A small contrastive image-text model, trained from scratch.
Model: text encoder width 192, text encoder layers 6.
Training: soap at rate 0.0027, 8400 steps, batches of 128.
Rows from block 2 of the text encoder, named by matrix and row number. Rows with one number belong to one neuron. Each number is 128 + 24 x the weight over its row's rms, rounded and kept within 0 to 255. All counts start at 0. Numbers have three digits each. After the name is the row's rms in percent of the matrix's.
# fc1: MLP up (text_encoder.blocks.2.mlp.fc1.weight, 576x192), inputs 0-191
# fc2: MLP down (text_encoder.blocks.2.mlp.fc2.weight, 192x576, transposed), outputs 0-191
fc1.240 114:119145116139102145172156147146106162122103146129135171108191101143111105124117166149110146155143132151116139176118094133094123139125108128151155131087079169160143158145153094126149133112118137105138153166151159127163122128108155113152130121155137114107130088111155119140108184130151138147133090150121156119130120127130126111188157119111121144135183168110102109128086101163142119187072125109121127166132101157102126096140120102090160114141129142118128149115143123116141137123088114108156146123088123127101123109118125095095149121148127094077118082074107145156107127115128123161
fc2.240 106:158111127095139123130139118137157114137138129138121076138081175093126172144126086101119124115136090114125131101124153159145174139141175144136117127154168129106131138118109139137102141120131106070127111107106093134103132143107106133132170123110126136185147120115110160115111075126131102099120175105135096142157121099090113158093131137132122111125086091137130133145148147093143134083139133157134143098109141065142137154104146130154130109118139119152101103141118157170130129111146161174130129118150138161154108151134120166155110123139134160180098190140177128102134129173138097093
fc1.241 097:156129150135142127141110115108118144147143081120144103115164137158106097122137107118108100101100116130068149146090135106167136129138158133152175163107100125124145136205127123113145141108181141151076134172112142153109150154135126130099132130126148105140098107174163122097127106145089078104115093135152140147117157125104149129109131097089124126123176121110151092154107122148144115138145120131169157172132129132167149129149110154094118102119165101134131128132140109185149125134118126157166086115092083130135112127162143114104087156116138120159144084147109133121135093126141145177
fc2.241 115:152132140140130140139122137121102118112124153138136109122091126146131142131116134147131137105156162102135099117135094124117138115102132161103123082116171122116147100135117119148142162147120123115158127173159131120101115111132168095095106139184098063146187149123147122101113090107086171113161116146181112111092078066112153131110108142094129126160136133176125163154136164146124146161111118112113081151111120137102182131097151086155117149121116103117146126127156066133128118153102117153094121132115116125082088147086101113152135107117110146137139119103147166126117133151119114158
fc1.242 109:119090155119118130155118115146188139125103135112157153141113103135102105118121100135138160157153115166161132134068142109070155101129140113153116105129076148097120105166137097161160136113161105119159107126147133118086119107108122142123160124123154118105157119141083151172141144131149102149110146163123137131172106123147121080138129103155147121085074082122097144116163122085161110147141101112130099133161159110153112182137067113109121170135150113124087133161140115136105120153133158155143102120125146137103130095119139068137108134088126104114115127108128122131152134141127126154
fc2.242 118:131141122099148156077090114163133097135133130134102126112123115091159182091097154141182132104125158111167172137101148106120119129144116112134114116142142122116083189138167119117158136120099130156109113160129087094078119110118131118079137143127152158158145113125104121129159136096148147155089150108124135139112158166127163129161139107126117120142178155120140138126148164115152134141144155118134105108137094131119116144128138093131105136135125076128194149147142111143087117169125142136149134163148104123132106141143093137148139087092144127175135166118130110115063117143104179118
fc1.243 094:186103130109116113092144146145145105121148131138105153120142136125132121150132073142101141176151120133100116172120162111117113128115106143141115138171104132095097121114162144149155051122143113131112111154113128097154125167143116113138162097162127108158138117111162127102132166139119149087070133134114163132087096143135117146148134112143123105164122096134161110141091093159141123159155138145137146157124140147140120104141124107122138183088100144111144147130141124125143094120127133127174151115119129190100094153124149174195160117114113137101120076106126167103111099127122119101
fc2.243 085:084133143144152156145136047079116148111138145138155122159150111113128121116114132126114151113082144107145151105120127154113118119133165116122119096093164126176133121127141125130117155124111141129131153120127125126102128121118133148123120110125155130129121120169103113112131114105135111132153113106145131101147153164172124113079083132112128169095128217128108126141142177145144099124099132113120117078136105133139108137111136128162094102155149159146116109116113110117105141130118149099071081148130137124149096098168092097076090118083165111155102159138106118182124128124165174135
fc1.244 103:158113156128109147130127120126112151129090142159097126135128098119087112163148128125125080129134129141146183179169125135141174127127102116079162163084106142156152150143096100115113109116091070133111159125110123140197116105117134126110158135132132132079113136122136098139115144136151133120085147130107102099141111123144145135171134097157123114145130168157156097117093152079137120114138082127136110093146102169166134113143160107145125113125112133150138109164125149151115144142128137120101090189099081065123166104166154128117155157131107121118146125126120157118140124137112104149
fc2.244 086:097157122148144104151092136129126133128188125086176117116124130147129149091106129137114167113101138079128099085102137122126108133147145130197107108154144119115074108080163134117139157100163169137145136147115144115086158159163115126132108108113140130149145073114108157144130129105100135111148116108149181135164126125136109119151104136115114142123121087137122173143153140151124155111121151166118137137086129117114128156116099126137134140137167126102091126126135145102152128121134128136113161063162181201160093156096106132151082131117142137116119120121132112114138146125175130115
fc1.245 095:108079129155145088158142145116115100063103109105123143088150087148130096141117112138130141065115115145150127149085155137158162130094168120156140084128103116130126106121132103126135123157133133151129135125129119112134130172080097144137123162144131118148133109123155156088112134090095117080105132145138143162168139179136166122123137153166130128144099146116098172096146121106142110099101124151081100168130142114138100151131121150114166150148131134089130147166098109184119129141117116129112095150124153174156134151107107126114171153098144116115149127139139139114115138105185170130
fc2.245 088:119143142104163170115107102117131124149145128162150144154112137075115157135124124152115086194138149103157122118132117120085124123097092163078108091090124152117111119141128138130123121103095141128127134114112164123142108082152134118101141126135114130110134163171093125148125118158167151174123110132107115098080118095098128088117143081085108117130169138125163073174124151144129133167158092152173159112155102126136126076108138108128117116110127133155135126082136119079129132111121144135104133076136109093083110116104132135158108104146129131143164138143128137148157111144080118126
fc1.246 107:135118159158133127149117102149100155157118160150144136150092124117118125172181102153166081131118102127091190136134085136158142116122160091168139089114097085119168112102151100137161092130125132129108136113122115157151135133167136120176151146130127144143138109131089126126128101153129123136126130176182125093133106138116177128107141111102141162137104108113149152099153144115154126150123102177124156074128115130151138140105103118079133103154085161156138122082154121182124147100146119133112100175101134163125146119129143148157122136100129133120146154120119118127128062131132151124
fc2.246 098:102146111089122139109121146083168122121138110109123103114159126162135159099100118146127157140094151139176077143145190104121109145143105176103131124160149152170102121116109133127110174149116128111151123150136136114105103139097126106103109125138157118127107150150151131129144164114079138148113093100080130175112153111097096118152097154144113091131133143157082095148104137159125142128127154106157089188144146114126138088133159109171083151126152098117097131178125143089106119148125155132151148117144128106120069118120122143149117151151166143132115097136133147134118183128132125137
fc1.247 084:099161132138109104143148119151149121150141132200145104112148138144175124155124105107121080151181086126094098096129130134133135099118108122105128129130135130134138156130121140144112140150106106147129125156116150174077128195150133068140154151108133167141149120131136135149084143156128068117134119108158126154156119128149122152153159123125110121168139145130127134133156110128161141133116099138130104136107116153091146101126132141100126134097145129097099159149130146116169183145119142158154132104125108114119122116072165157162129156144103134167100124154154106181102157175173096119
fc2.247 105:162107136095083171129139105123068129110094111107129128138117127141137136094134099153145156118097143132169172162161125073147101182119130109124105117137120125112128109121135122108138134099105151150144161089116106111128112077086137187125156090095144124154114107134164138129170109114141174134135148173141160074124096125124158100096145135124096113084118083161149123139126112129111093125172138113103124140119129136101155149129120110149171130153096135150147129092131153132117119124132139132136140153130141158157134118157116095157112092152154099073139075091103123112141112129123109110
fc1.248 101:170136085152157144122088100112117170129104158138134130148155157100109111108140146132136104138187119170113140112141144112135143120092104112098116112160176093134120159119117119114082153089117088162163140155146104089113104093084116096123102140093158150147093117147145121126114100169146128169106093113162128083120172103151116164088099107137121121143110096123108103128154160118127134130095137115128122136134175160140124142125169163165154101110133139070108151121097132108140111148132176139123158130133103120126118130121125182118136137116138128092152104142103105134170146127125097154
fc2.248 125:096095127129154115160140124160155156112073115134088092119097125126158157134153161081129119113116178137100119118140144108111146124167112168171105154117122089146151135075110127106137152151120122147118104104134139119148177178129106112129125093159150118106148147156161115080146124124117147128124170124090141133101105140121148118158133135138138089120163153138129124137097136123098116128145116145146109125143122127067123168125098111123123132121104139129104168160188132129141137121148083117144062130107165098147112120169138146148146143122100100125108101079172161095104103122110091151
fc1.249 093:143103101162127119106157148099150105142130123149103137163130100146112091119157115158163126120136138062084128141119074122119131119115082136123130150123156133175150143134109113166113099113122136126106131119157147096139133070114147086093139099106191119139118145154115163140128120137145131138136139118116131131141154123110143144095092081195120138153151125065098141148122131123120117120137139118124129121107131123156108117085106095132154110086112128100119099161113117135129089158096127150128139101096157164135166138076132145131139142143153103126098101208139102178156122134133130148
fc2.249 097:109111131103105160138099111154106130146134119138122125137075129150105136152165091139126122150168118143103131110149152147113115080156150139116143108158104118100077127137141127127135166169149111117160084117131104170119108135116120169175065106185097143109131142145147141122136124074086129128150123148120145148112098148154099135143159160063142125132086113170136110125132128090138125182118155105137138146159101110134104116133114126093114116170096115135164143114128123143122147103108137140134143127152121094151097120165098070166118126124094127144156153070116130125091105155136128139
fc1.250 092:129100173135157174072147137082116157141144143141145177122169114136118134119128147169108108147093154139116122150124128107110145099138115145142111142143125096134137098114045152132103155122150143136147129144085166152168143131134126143125144115145136158098124175123153161099122133189125169162145093086115128102060150088088084094104108087124112131135110128111148092138090129133148123142141153116117132134066080154089111135115103144123111104118141123124125161156130138142143121125169145097169123135118113107137101150126113122117108111127112109150130106145100108124131157153116150125
fc2.250 095:152146111149117096141134161137116089054099124125104120167107100120153161124125120109128143091152137122113137126116118156124095190123143128125115080116131131128147137074152110146127136097126143096134126128117124123100109118140149126120134149139115092173145100142133123154148144110134112126112198119125113173148128119139129157145116153115163141122136129166123153121170144175155175129136124178144086130161147165172159132172150092133134142137123133122138113134076162123152164108112121158058088129160149098121147093087106135117163155088112145113131146131158159121112127128146086139
fc1.251 099:123142108108130148119131089108133090130102102130139128163086137136132099156136141110127146182151110141058157088105126137116165147122121071087139152179150133122141106152100118093143148131159102117164164135123085129135174171128111115119089097113170137088119132100094098158117113124101138112115118153137127144103146149115155153145151131090112130104122087090138195159104143133099125144119122107105108103133131126156091165142101130125137117115152118125159097164143120166097117115146162121139111166150107117122115144124124141108157144128136149136143094180091129133126177135153089106
fc2.251 099:118108166139137124121143162152143130128149125114092162095154138149128154101140133146117121119143149137169105123111109130138131115141121148140135093068148105149114154102122150172124125152118190147112108116141165140122088081163162169092127153139103117125110126142172153103130166139123121140158117097109122130166128140133146086138096147166170096171162157164128070089129142123171133116173123127173170122131148153122157111116139114159109107121111145107113151099127151101144112127107069165150117085128136155135134112121129108156110133158130129133126128126161152121139089184088167144
fc1.252 089:123143119074173122113081111136118114188135133108137161094159144107124113154115121101125177122129119111115120121176117096141171122139153113056145098118142158050114120137116123150123145126156149156141108122106164149124175136149112094123133099110132127150156128136186132109098147145116101125125128143160138123167150129162081119123123117144107135116121190108101117132094103161193124142058124104103171153168135093114135146111147131110124140096131177117127162119123135116123163148101154136116148108115116133120116142135105130155107113114132119151123122154129150109141125096135112153
fc2.252 100:106114129182082151080120134154133152109128133133125100137125154172117125132162135092132135117126144124088118142124126168132095123151143121172128163115093106185179133100152124133141117120105127118198145161166123131112143124082139117101111130132084098078149180150098145163130096094156094141141123143084127118078128159145145132148159140115170120139143127127112132116090152138119148162159086162170125094132121151098116103148134117148164148121090097120131086121110130143109094148134124121121115149134126116150134146109152100129192077129120133128110119128092160158117139114126112116
fc1.253 107:123119147146136169129142103137180186119092111135102174127125114166120128098135154155129134153145099156122188130161140133091130122086127103143134130155110114121124130135101113138139140099127146128176071120154108089124131129110132150083138140123142111136130116163158151124124092142154100128102125146149125152152115109129129146139109088129107135118123129113111108095104110128118150131155118117122117153155083139116092117088091096114102172101088120179089181121128106124142117159131132159120095112121146111119147139123142100138164134032104150137127138121060148117179147105154126141
fc2.253 121:171146105162147144157110093128162131144141166108134099123137085138152139107096149103124155078125087118141128123096152126120152128142166174148104154125116145130172136097109135132142150131116107120175137138138114183074120121108109120125157068140111104164117110099091168158144106134164080133118120101079085085133102093165128124140158132162145143125131101111161143103183148098093141106095141121124143118100151095126113103138151168079131134141116122115119118156113129167127107121093143113134103158116130122144113112106141127132114147109116118179098121078154124124115143150132141159
fc1.254 101:139125148100183069146120158098136124104095151150124151168106165109125117100141116105162121098080133132137156112140154100118127179153137114108102096110143134105146179136119159142155118171157044122088156152086132121145143107140140113120153134116149154138147083141124089157132109129124124144109186103155140115095133159134148112133106155106153121159137129156118152114133134149122135109112130150114119129157143165108144152086169094120090101107144164140144097150122173150150145116112136086134148130133121157094099111113160135164087103154133140142099117105110140134110132103114125165
fc2.254 093:101120135142100169119120127157097138148161110136135125119185068122137127148111146157123142132159109142127126117118082154119085071099148144132128162179097137151155103143127107150154122096086200136152111132098143140124116130134112131129099154116098115112155158148135137103132144119141146131165084179121150147174138102114115096108117091170078146102112125105132106125160170152128122113163129143130125119110110090107134141166111145128167139145114088125139182117136147099103123144104113124116152120104137118132167155125103102075139162112139108124136142140102073100131128146150104094
fc1.255 087:132160112087090150144186126113086117157142106143141150123119117103096100107114092121101117114093144092135081115144118116138113126114126123131083155091132117137134149110126161089136128090129071172122127106050122151080136141104146171138124125146091154076112133149136125151131115112129144121174127090122152099126118139122144116111146121139129120117120119100103103146111134119118070139137122174108114145143148128102090134116145162135126155150120128112140156156129099165128153119080183098103117101128179138140112118156147156170093129118137106127120100133065089119128145137147105118
fc2.255 101:096139135164132114128068064101167127110138142119120133144123136121156164088128107099145098129148096164121165122154162118136113110114128139096178121143141129168131123118079072155091126149107162082113129126125146096132140161172112138150133165165148096180143155118124135117062111148113114106122109107134112163160101123152100130137138141101114130147127139121143118094149142125164167113117143104124104141129104163140162127122132138152125129080109114121114091104139122093114119117126114118109133111083100125137150133111111068156136133101107128132097164137166190146134159133145161158
fc1.256 096:131101160156119111098143110090133134126145139117098095104124130112157129133073096109130076140083164117112113112133129168146122136106058141132149101103114165108153165115158088142106150134113094128121147107125145165114097117140123135121137083173090125113152135118157155138106153117157130107168116136156109100135129152108153142148120103114104127149110120181149123155110146101174157141168143147123111129128102110142151118080128124158146133136125127130111146144149125117126119106106152094130179150116108112105133153102101132122131172050133085163126158104093139125138158132194151111
fc2.256 111:154204116117112120137117122161132119145140136133118171142109129163080121147139107106113123128212076136101128151127123149148146143113156148131105126146140108160131125140104152127152153115162121122124126149079147101167139136113171111106100155087147118147102133123126114131122135122138123136135134136137088127117136105089108127167124149159178144115133126121133113128126117142109112123111165101151133125070161153080100169161135149116124114131149135128126143181115110131111167174098141105107076173167111127122142110153129094149135088154115150094105094142128111133074105133096069125